{"norm_position": "pre", "head_dim": 48, "patch_size": [4, 4]}
Rows from block 4 of a small image flow-matching model, named by matrix and row number. Rows with one number belong to one neuron. Each number is 200 + 20 x the weight over its row's rms, rounded and kept within 0 to 999. All counts start at 0.
After each neuron's rows are labels from the 100 images, of 14976 (inputs lightly noised), where the neuron reaches its highest value: "place" is the part of the image that holds the peak; "colour at peak" is the nearest of a few named colours to the mean colour under the peak. Only what is clearly more common there than usual is listed. The data: simulated fluorescence microscopy of cells. In brackets: how many of the 100, against the usual share in percent.
# fc1: MLP up (model.blocks.4.mlp.fc1.weight, 1024x256), inputs 172-255
# fc2: MLP down (model.blocks.4.mlp.fc2.weight, 256x1024, transposed), outputs 172-255

fc1.680,199,217,214,196,198,172,217,223,212,237,190,215,201,208,210,227,183,192,165,173,225,201,179,190,186,199,189,195,197,226,220,158,199,222,183,174,192,195,175,193,211,188,199,210,191,208,187,191,202,190,212,199,214,186,192,192,229,209,178,224,217,193,175,161,186,201,205,241,205,202,182,219,219,214,181,233,183,209,193,211,188,246,200,200
fc2.680,188,175,173,210,211,213,194,192,162,176,233,196,169,224,166,224,202,213,209,228,179,162,230,195,234,203,204,222,208,207,213,194,197,192,238,189,178,214,206,235,182,196,198,211,240,180,201,240,216,172,165,180,178,200,200,233,167,191,210,142,192,218,230,234,174,178,243,173,220,201,180,203,190,182,178,173,200,206,234,204,206,187,183,187
place: top left (33 vs 14.1); middle left (26 vs 9.4)
colour at peak: green (39 vs 6.3)

fc1.588,181,193,203,136,179,223,192,200,204,233,223,232,188,225,241,199,215,167,210,177,237,185,227,200,180,218,175,209,188,218,199,248,188,208,173,191,181,168,186,213,225,209,167,231,199,194,206,206,210,201,231,201,238,186,197,192,189,202,169,191,203,208,212,216,192,230,183,215,187,182,175,185,167,241,194,188,201,215,209,189,167,195,211,188
fc2.588,219,219,209,211,236,193,179,203,230,175,211,180,211,167,189,215,181,229,197,214,180,203,159,217,207,230,236,211,208,166,188,170,220,164,229,208,196,234,221,190,203,176,195,205,216,164,187,213,189,201,198,183,195,214,215,216,231,184,215,206,199,190,200,222,228,167,232,196,222,192,195,196,215,162,221,193,192,159,201,191,212,226,190,216
place: middle right (32 vs 9.4)
colour at peak: brown (28 vs 11.7)

fc1.91,192,207,199,183,193,181,243,183,193,219,212,203,217,176,183,168,209,223,210,169,226,202,212,193,211,226,189,233,205,193,183,205,231,217,217,215,209,193,202,173,207,183,158,193,191,225,202,204,186,202,185,205,240,188,191,203,216,212,184,227,180,213,167,228,180,218,216,209,174,200,176,220,195,209,165,223,213,205,191,213,195,193,222,156
fc2.91,174,161,177,184,192,182,171,207,232,192,223,196,186,229,199,219,211,183,224,209,220,222,199,210,227,198,192,177,217,208,243,209,146,180,210,186,161,192,192,206,210,216,196,195,206,157,213,187,237,189,249,189,185,198,173,182,224,201,211,196,234,196,210,196,212,192,205,200,243,209,205,173,214,247,229,190,189,245,205,216,202,194,180,219
place: bottom right (39 vs 14.1)
colour at peak: brown (54 vs 11.7); green (31 vs 6.3)

fc1.408,173,191,197,204,237,193,227,200,187,223,210,231,158,181,202,180,184,204,216,186,184,207,217,190,176,193,213,208,175,205,180,177,219,211,226,197,229,179,204,215,203,219,211,192,219,179,192,220,207,186,172,171,212,164,231,187,204,206,213,183,218,210,188,195,195,200,247,190,210,219,198,210,173,198,218,229,209,189,230,179,206,219,180,162
fc2.408,206,223,195,216,151,175,202,196,214,209,185,186,206,214,158,211,246,212,191,219,228,191,187,196,230,183,148,175,177,182,196,246,202,208,220,203,201,209,206,210,140,193,231,168,197,200,221,172,185,207,202,201,210,224,169,205,224,216,239,222,196,179,201,188,224,195,161,159,180,191,204,209,198,204,233,193,229,232,193,240,208,202,179,186
place: bottom right (32 vs 14.1)
colour at peak: brown (54 vs 11.7)

fc1.695,183,185,196,194,185,188,187,179,194,233,211,196,202,250,200,177,182,212,193,196,177,205,250,247,223,216,172,225,155,207,195,159,186,199,189,188,245,188,215,226,188,180,155,213,202,220,202,168,197,205,184,177,236,201,194,219,170,219,166,219,197,212,214,218,176,228,205,208,185,220,187,192,233,221,197,219,196,200,206,193,239,189,202,233
fc2.695,218,181,210,180,175,220,208,196,204,196,190,220,198,194,205,198,192,178,204,200,192,211,175,217,194,193,209,185,194,238,189,199,195,239,205,190,174,208,203,196,208,224,187,192,202,183,177,218,206,162,221,242,159,227,188,193,231,195,236,181,193,182,200,186,227,201,170,170,197,230,203,192,178,171,225,199,216,180,199,210,164,240,176,156
place: bottom right (33 vs 14.1)
colour at peak: brown (55 vs 11.7)

fc1.167,181,207,235,162,199,217,215,223,198,197,204,192,197,181,169,201,208,216,200,205,216,182,202,189,209,221,165,183,207,201,164,166,201,181,231,217,244,204,226,189,188,208,217,177,199,192,211,199,181,219,201,177,207,209,220,199,188,195,189,191,210,169,198,189,199,219,180,208,174,184,207,229,185,180,241,215,157,191,215,219,192,154,207,193
fc2.167,188,202,232,221,207,213,196,211,229,196,215,220,188,206,207,215,203,220,206,177,185,246,216,196,204,174,209,218,190,223,240,246,188,205,185,213,197,224,204,219,185,212,183,176,188,237,197,207,202,191,211,199,179,206,172,204,189,191,209,172,212,202,192,199,198,186,197,220,207,176,190,172,163,225,230,204,249,171,226,166,218,221,200,188
place: top left (33 vs 14.1)
colour at peak: brown (37 vs 11.7)

fc1.531,191,197,195,210,196,190,247,228,193,166,229,211,178,204,224,199,174,193,215,196,223,202,215,186,223,197,203,234,204,186,196,193,173,210,224,212,219,226,225,189,217,224,230,190,165,209,192,193,180,227,234,196,183,157,195,238,217,213,207,194,225,156,193,228,185,232,250,234,202,202,169,188,189,188,220,191,190,194,204,239,201,209,190,153
fc2.531,221,171,205,187,208,213,181,161,222,213,164,230,189,174,195,219,212,232,168,222,179,200,191,192,198,171,200,200,183,218,233,179,207,183,198,191,210,181,147,179,189,186,207,216,214,208,189,247,216,194,163,173,227,214,212,183,204,175,199,210,188,197,208,193,174,185,198,191,234,197,221,201,212,206,207,198,174,235,180,187,197,186,216,218
place: bottom left (34 vs 14.1)
colour at peak: brown (30 vs 11.7)

fc1.480,200,178,221,188,182,191,208,201,218,219,202,178,174,211,187,206,191,197,193,203,187,228,209,176,184,192,209,217,165,201,210,197,243,231,211,211,210,194,218,198,208,217,227,185,206,194,187,155,195,193,198,184,200,199,176,187,209,196,223,207,225,182,233,169,198,221,176,193,189,198,222,221,205,241,224,206,210,149,231,269,164,209,181,175
fc2.480,209,224,177,203,214,211,184,166,186,230,214,182,197,220,181,190,191,185,192,182,197,195,193,219,195,204,180,186,194,181,193,211,176,187,171,208,200,215,165,234,165,224,217,196,217,188,220,229,190,197,213,204,175,232,190,178,218,201,194,202,212,206,141,209,176,207,263,221,197,200,156,189,197,172,187,181,183,206,216,192,240,187,180,215
place: top left (42 vs 14.1); middle left (26 vs 9.4)
colour at peak: brown (82 vs 11.7)

fc1.146,195,187,220,225,200,184,205,195,176,234,200,214,208,199,202,212,209,172,174,192,218,189,181,216,209,212,196,223,172,218,223,165,198,216,198,234,194,209,208,234,186,204,213,176,190,193,201,180,191,219,235,194,148,184,253,173,223,203,168,239,236,192,187,213,180,160,182,212,226,220,239,219,216,207,203,177,167,239,237,225,214,175,207,226
fc2.146,195,197,210,196,196,189,199,206,219,195,233,202,176,212,218,204,210,218,245,220,203,224,208,211,210,174,171,200,220,181,187,189,212,197,198,213,229,201,186,172,168,200,225,222,197,185,217,177,191,205,202,203,205,193,167,205,203,232,222,196,182,167,211,184,202,227,239,219,202,177,193,175,183,171,185,229,212,179,169,196,214,224,196,192
place: top left (33 vs 14.1)
colour at peak: green (41 vs 6.3); brown (39 vs 11.7)

fc1.766,218,186,197,233,236,196,223,197,183,191,178,213,196,220,225,201,198,182,152,212,198,217,216,211,177,194,209,225,181,208,188,230,191,185,179,186,180,186,210,187,192,205,183,236,233,216,199,198,207,196,187,194,194,204,178,219,216,186,209,237,208,183,199,204,152,215,203,232,217,223,196,193,213,212,197,208,233,181,249,204,194,208,216,234
fc2.766,202,200,199,176,166,198,177,202,215,195,205,204,248,163,204,217,198,200,213,175,241,201,196,181,212,186,198,173,210,173,203,207,224,191,203,190,213,232,191,208,187,173,198,181,164,192,194,188,167,212,182,212,213,195,199,197,172,184,191,188,179,208,217,199,252,153,218,187,185,177,208,204,223,159,164,202,154,193,168,195,216,238,203,201
place: bottom left (35 vs 14.1); middle left (33 vs 9.4)
colour at peak: brown (71 vs 11.7)